A small image classifier, trained from scratch.
Model: 1.47M parameters, norm layernorm, patch size [4, 4], layers 8.
Data: 72500 training examples, 35.3 epochs.
Rows from block 2 of a small image classifier, named by matrix and row number. Rows with one number belong to one neuron. Each number is 500 + 25 x the weight over its row's rms, rounded and kept within 0 to 999. All counts start at 0. Numbers have three digits each. After the name is the row's rms in percent of the matrix's.
After each neuron's rows are labels from the 100 images, of 14976, where the neuron reaches its highest value: "peak at" is the part of the image that holds the peak. Only what is clearly more common there than usual is listed. The data: patchworks of several textures. In brackets: how many of the 100.
# fc1: MLP up (model.blocks.2.mlp.fc1.weight, 512x128), inputs 0-127
# fc2: MLP down (model.blocks.2.mlp.fc2.weight, 128x512, transposed), outputs 0-127

fc1.255 121:474517488501549525514508519510518456458509501500483528540470475528520518500482453538476535496503546513497503495552488539496468487481507504505490477497500515558502449500487491473539447449518488532552465504522484522572530499514458510466522512485517486463495485491544511512476513463499518522502521513505504503548516515490517482532512501516522515452490510507487496480496476486466520507519
fc2.255 134:517475500505488558497514508507491475503488511483517466523509494468556533489533523507494495503555529484504447528537477469491500527486477544522512498451524543480516540514495505522497487493485455512478440552497496494518488472502554526477466471536521494466497499517489483467505514447472518512489531486486505522488507495528484488478492460527488516534494482479495490517463548553501528484512
peak at: centre (34)

fc1.440 145:495471504516505480540469457461467500493485506473474518485489484489458516520482456510459462525511513532457489509443488523467513471489501501505520505489516498502545507495534484498476513522497541512478499510525512452558464478494520505514508519510449505529483518554483565453467547504534501483525443494477441479499485505487500517496501510513489519544520485506509519495476503518511504474510
fc2.440 132:484471477517489488509484475545483459521477487456527455517478520473490483479494499493470537494489527428527479473504534483504483530533476520528468485513503492485542529507458517474523524492514477475492475449510462471508491536488503520509520507450487568501496484488485491493544493515485522504493487537479479517482578522511527504488455492514483515469521516524514506502502524531479501513458
peak at: top right (27)

fc1.399 139:470518497465539528479495451507476481488460537507492501472489551486462462520479512537536495484451497523479513478476443499490483474495447555501510517517501522536529508480477507517478501509487493506482491483511496463521535487528518506518495546507496506528507475556516495466477514482478492526484525532488483508525487530418487517480505515507458531546472527529534486519505494514499490491497
fc2.399 134:495523495491492492515507519502551529545508469545482475494495518503547503488554481499507495467495498542502472493494470480472483494490519507466514497496498504508500540523462521506488470486502484485467516494527541510478514507471507505510501506489501534526491488516463495523507486545491563500500515498524514527450464501505480498586520492465524481496528446494463487521455519422536520527489
peak at: centre (34)

fc1.193 126:526497527474529449503457466441486510505494501539537529540535494508522511495519505542467497523511525531485457460525518504470517476490515462535495507493540506463551485491545510513490441507469488489457464502503466473499503508502533499496468480490516531485467480508466499544526498523483543477503509474481476498470472481496506559520503530488523507486512518468513500508474498500516512516454
fc2.193 105:502518535501490510501534498505532532505504530457507443507534503545522520511463544478529463470491529528463506536484527461503492526575486522489534555482531489499509523512443497481450490503477533473488504460528510465497503500506493511519470481512519521464511506485484503536524519464478526515497523489503490530477554507512526486490519503505497523472501469539523524522527488522489467527490
peak at: bottom centre (48)

fc1.213 122:533485509464552432530494473477513494528490532547489527483448516508500511474513478498539513500476555499511487483502522524493508579488519523498506499516550505515531525533529482474512515497512496465486506518509507523499495513508520489480500483524539481470506522442499501546509464515496470527473560522500518520474488510467503528513506476449526507483508506480500526549480496486490505497458
fc2.213 100:478516478520480485528496471512533509512480492467532455489491505535509470546508527508501510506507485518538483509497533495457502519592496476478512551492479492482522495516429502482487494493491512464510529478535483514481499465521450521518488505522506528518520482470511499550525517482502485519489517530486551512544559503491479500494501496473496481473452466530493482489541469519493490466491
peak at: middle right (27); middle left (27)

fc1.383 152:490522493539475477534473515509522510491457503489466483518465519545481495521480479522488471504528505480532474497452500528499489512483509524465442492499535497518530475514491467468520468538548491513477505497473483483480491477504532472490497482501478507504493510468548491513519502547490429471577517506489474482519514538501478483465501479469517507461522477491515478541467518502523546489504
fc2.383 150:521511563485488473528529515498510511506475504477478513504521501529496530475475548528519492441524491553483475490465474463496481505489504505524515464503534519523544539480474508524492489487469497468492499447487495520475507445503515481507495495479478505482481520524520530574473496493469529530520463515501478521491521508496572505506474461483497494497493475534493480507542497446496508528487
peak at: bottom centre (32)

fc1.412 148:490491532460523453498465491473510515475487517515481515530433506493503464515471461547505468505480535500457494464505546573470521533493477495488530492501530520512534515493492501506487469492552482503488483497512535521522494460539507530500525511504463487495480511455545520520500499518471504493541526527467487490526488529477493545500470493475494534482456527483503529503506515488468485488474
fc2.412 144:504504509534483483519529482512559490467478530465531502502546509516498519517461492534480491471517463499489543499498528409514453506510459510539553490528503486514560498474477514485500466503473501548506497478492500512519530498528513484511489497461506476505482474489479507455513525542526541500491458518490493497467501468514485498519522506464521485500532495469464464507491497532537503505507
peak at: top left (31)

fc1.258 138:449535534530532472529519469473512502521495490482511511514473485497493467513465551492506526474465525538467489442488449519530505474489533494489503494530526511459506534504548502529440490513535486476480504453468494500507508502503490488502521480509530532557500505502517497505500541535499463476547502468525487506507516483468461486495471473539518499502483466534501487490507442498497498515497
fc2.258 142:544490473500468513522491477532504533478510456495512526511504507479453488530475499478475515472519492482495493490441487486509472496507509497466467507495475532514509463510502492505495515499482505455495501483442536510513481451512545467503499502476512488452514492504519516549508486523481507512533475460475477485480536497496516499530549518541507536525474574531533490527485538550549506509494
peak at: middle left (28)

fc1.175 106:517484490504523428525500494450473484490516565505505464489477526509494479492470493517453504535511553486485502560514523479496517538516531513502516492514507492466525494555491499475490522503511577488465496469498534492494526509506502480473486467499461515494491512492497571533505454514508542467502507501484480557496503487505503507519495511506529493541522481474507496504488545493482507502470
fc2.175 075:484519510480510483483506484527535512527465497503487560487524497501515499530469489512502493471521504523469512508488493523531473497608504506532497545509486447512531503496500512491503468512489523470509517556506522504506507472507497503492485499557505469503479488507495504502511538527528421542517479495505509491507528499507481492520463481494469507491434514510519494476545487547495551512491
peak at: top left (29)

fc1.323 138:498500450517470495493534479490510477490467493532469519530468525533480460523481484482473492504550470474446508495464533503459489469487509475478477508518464499535518517510481498469528528514471509519472533540487498474494510511507521499502518540500446481518474502535459476484528485523505442516507446523463512489508505524506500534507511542534505505484524437472505494492471497551494518499526
fc2.323 158:502519587501498524497507477486467493531492486481533488509533493550492493455490499464500485466465507536481518504490492467535475483499504506524494500481502505462494464506484480490480495499534507492517417517496488472511533468501529471482514459494496495520509509457504517553504507476483570503496467504430484480464538469517521517470484531537486512507471496504520520522498476526513491500487
peak at: middle left (29)

fc1.216 130:476518502471549506501490497513471478491508495450485529470516500509521535511497497516487498463503539531552528480506460523527471510498524542520493506475492503491476493528524480496466499502515539481505451497474495493521461483533515483490510531526497447455495477512492564504429483487525499515500456485529440522523497461519491443480531506518462495508489488503524525516507536526510507465510
fc2.216 121:492506499510508485485512503511510504508498452476493440496537507433519544533444493499468529482547515476498509505506576436497452506515529503463475547481485494480515485464508510497542463499480533509524460552496506508472482477533496481469514492501506509505482526474439531508483512509509508485499483505470511520487555507506525519497522517459527515500513524476480490486490495482494509480498
peak at: top right (30)

fc1.499 124:508479490538480495506490531490499514513500473440504502510459522479514501507502470475459519515512489499506492517498523533516524511465509500480534463537515509509488505511468480490510527449544507548490536528506501475517534517513486557475487487559467511538519533486545518502494473525529503497546532490479553513490513512497536522504463503510540512521490484525466517473495506558447468542494
fc2.499 127:492469453500489481484465484499519465489519528556481467509509497516470478487532469494520500510507511505494524484505479475467483508492492493517496546499487586482475504495537525595505492485525481494479475535519511521515509504507454543540503485489502490475486473494488520482495537467522439515498449506522483483531452472483522499527472465504486498489490512509544490503505512525502463503501
peak at: bottom right (27)

fc1.68 115:474487518532468477512493495531512500486531479408474491473467493498498488542491488524529493480452485481495521535483485477522495545483494525477516523511521519517441533515473459490498491531510541495501484489520501462495458457538497490516533462519486484497470534510497518484539529511525475461546518490495471478518501514506533492512523485490474493554456503516522525524490511533491478473484
fc2.68 126:549518491487548505469486543471501492465491498492523482476512505504543498468524555472478521545526501489504530517547481494440491508514494475585512485508485475495513505500485500480504512462515492514476523554563537506475496558471513536472518510521512492473490508497499462466499492520504515506487475498531492510506465471495463499485455472514531489456520493478475479473479493490496491504494
peak at: top centre (31); bottom centre (30)

fc1.101 132:465477497492453500484532449525502496507501515517438502517503460507480469552522466548452446495497496505452507540464497510469513461495498458502513502498527507556526474490491485492528522522496489466477538514505482484509440479491492507520519509507472500538492535507505504496522496515518484486518468521457512478485495491508529575483510526540504495460535477482511486524510480490498505503530
fc2.101 150:489508520513546496492497478463492491462458511493529490497494493518493494420490485514524465512495490536517480477480501451513482496500516476543534497445505487473534511505483500492495484490492511523542412503498440462517502497498518501503465499492502506495452494479476511533505529497512554485538480483440499477503517515489454483462501515537470489495456491482498540504512469518510495489480
peak at: top right (28)

fc1.116 140:418518527514525542487540528524501468455512516475532495468501512502495499499480501478524528470480458476538539492478480514537466503492521536483501525486495508521448549493481522492524535496491532541469482465502530501496460499539512512496468475490477502478496511499509501479504493477502491457537485515517488535555483486464546465457512513515486547528494519479520461499505524506487494498505
fc2.116 148:509548478512471474481529499491540545533479503497476528476522478461545501523467522500499519478488511504553534483474484461478465539483479508502522482495496517540493463501464511482517444516465517487526549469493555497490504499515484489505520508486503522511506513479537513550499467460508587509504551492480485508508522490483506485486496508518459470492483472517481514483477496470501480525475
peak at: top centre (56)

fc1.217 147:505505529480475506487481511508490535505505495466508513463483502474513464506512472477485460523479514476490550472487507514537493498487523485498515507540464513503485516505508490536509488476480481483481508482532479522446556521528457508491496522491502491478488484535487453479496551531484476495539513465471474517485507477499555499552483470559489471483490526499467531531508533532528494444442
fc2.217 160:466474492519517490483494521475509497528545517447487496496463504500502487552508504499506473443525475556490464464473527506478445515498483470502483462453521524484525531514525452503495493513516485462476504467537512521483490434494516522496492489522499534509530510510548526485484469526478472504491535524490495510476554509499484505523506470511498506495502494526534466531474519501476515562511
peak at: bottom centre (33); centre (28)

fc1.173 131:499523517459499465510477493479482464487529517500477541486489485486460465513523544496466475483480526505497553456530496516496486531495513521510495520509511522490526465507533469520465525476507522477480486530514512499483508500544471502489509478522511455473485481491512549516436487537506495485496551505475456464535484482489550523536501510524499497515448554489539502495476502536498499472459
fc2.173 119:488505530452518474521504472491518494502506478487520461506518462472532475493456486504510512528496505514502491516475510461401471490537508473500503540482482511523486481434465455473526533476504546494489516512498490482506508505501504508517477531522497513463492511487506512465502498542515507496454486532501511481491539512533486502490535494493566510483490529516522510509466474547505440520484
peak at: top left (40); bottom right (31)

fc1.347 111:470559519548497476531497462481532489534487509467522489512479493496534509550477515508523542484487556504475516484516476511486453497478513481492485524534523549506496530498531470527482486474553485476527513472511507487544507463499491523495509455482523518502497492502516468494508518541550479450535484466531494507505486487485486475491532482482509515482455489523539488492537513526458494520473
fc2.347 129:494493477485506514514463482484494484489531491556544509543470486504507519499486511491513474527519515468459511505505477529502458459524514523476494495481496543475485484518514493529533492491503512468509480501496491475516500488505539528480497469518469485460530510519516501518479482528510537520521524446479504508532504492507498530513526499550459484569503593473544489494449522528491467519488
peak at: centre (51)

fc1.373 114:487532463546467466486490498487482504491465489475465515491496491495439511483455521507471457543501520491481505527445484514525515495490470485492515517489484526491531476490510515530539521499504528479489528551500496511482512511499493513508491480542469449586481538505511517483484506532522505491491453491480467535500474500560476488477509495515468470517465501473514484540481526537498478489511
fc2.373 125:490522471491507464543511528525486498486466531500457496515507516534499511480497525548485525509466454496470492483478496495522497498546494488474505519498479510489532500503508494521498514453540565509524531454451519469483457490487485510528479482502518505542520502484474523455477535483500473539493466504467470465504536486514493537505520506529543512488541493537481550531481511508528453488489
peak at: top right (38)

fc1.330 134:516487483508539523560502519481463494501497502513565520486516521500504524482497499492467524511520501526504460514489498506470496466498498491506522508490482496477471514512493498515481482491480567502479509518502508446497483492493544495521459535511456488489493486529520496450498517449528532537489476451483511517540468542507463469441515517502491577529514497520484509508456512504488481539524
fc2.330 116:490519520456511481483499524536535515487527487472464510516497492519476506534483511525481550485491496488486471510482484493476476493566518503455543526492462513511465474479475458485503477502506483496457501443512550506495524457495471500528500521459494561524484507492487493506493522465503487504494506481507475498519558445508530510455491504476517512497470522552493533481470506492528460495464
peak at: top centre (28)

fc1.306 131:481486547520488506541473504452479514507539535470546491525481468504526535511505472540528525489470521537493475488541502522510488470494500483513516504529509488457479507535501491492472443504486495478530482501493474478509531441497500485516544459489531489494449484528497498509524536481477518444537503483485443473489504483494484484481523497522483504523496508521549467479560503499472492490490
fc2.306 155:498505423518478505500514517534505475514541480502434482519498490516448482524517480480488525501494519477474467499540482481503492498497523495465492538465494491525539502520530507488505536495520495532491503516502550483507498556500497508507486502507504463551549509474528512477479491509456477529521488468458485519503506475484508519569531493530462512489493549462459517500493499483517509462477
peak at: centre (71)

fc1.62 109:411527483525498503491477526491482498515468503506506518471468474524452514481461535510534498482488516502492477533488470520543494491489501481477493489510458499464529502531495500484476522487536509506500496477488549506535503509500481512509544519465544503552549516482466523479457508547522493523541462513509526537521471444494496465498478505476530512539494461480520483500526514514512493489491
fc2.62 140:518529480499464513482484552483504502477478477483511479502463568502496517525508489524539490497543442510541465491476492476444520457516459491508499508516505510475515477507502468497482541491518490497495477490492473515531517540509526496476465508518500508450509508483508488546509505517437534537556455527492490512452515523516459498478484475501539472475503525489484512483525480489504489519470
peak at: bottom left (32)

fc1.197 131:486534493494523485502506503493503438479522515469478500486479521516492481537511466448461528489484503518507561475493450523536487491492507525458466460527473471471476493485489493478511535512492522519473470475512533484513527526531487470478475471521476517521491509520524515444524488546523486471533550527501485480490527501509523484492517537560527477500505510482507462493511481515482539545510
fc2.197 139:513472464475470504477479493512523536508530528465489497509545452480518520513492484533475504524534519498492544492458490429436431513504492494521501505466483510507485505522490497480486493497472513512485522512472544484517495496483503512510502535488506467478478523484473528540470467511461570507485533523490487477512492534492476516478533492541515513469496513523482547512472508469521473512522
peak at: bottom right (32)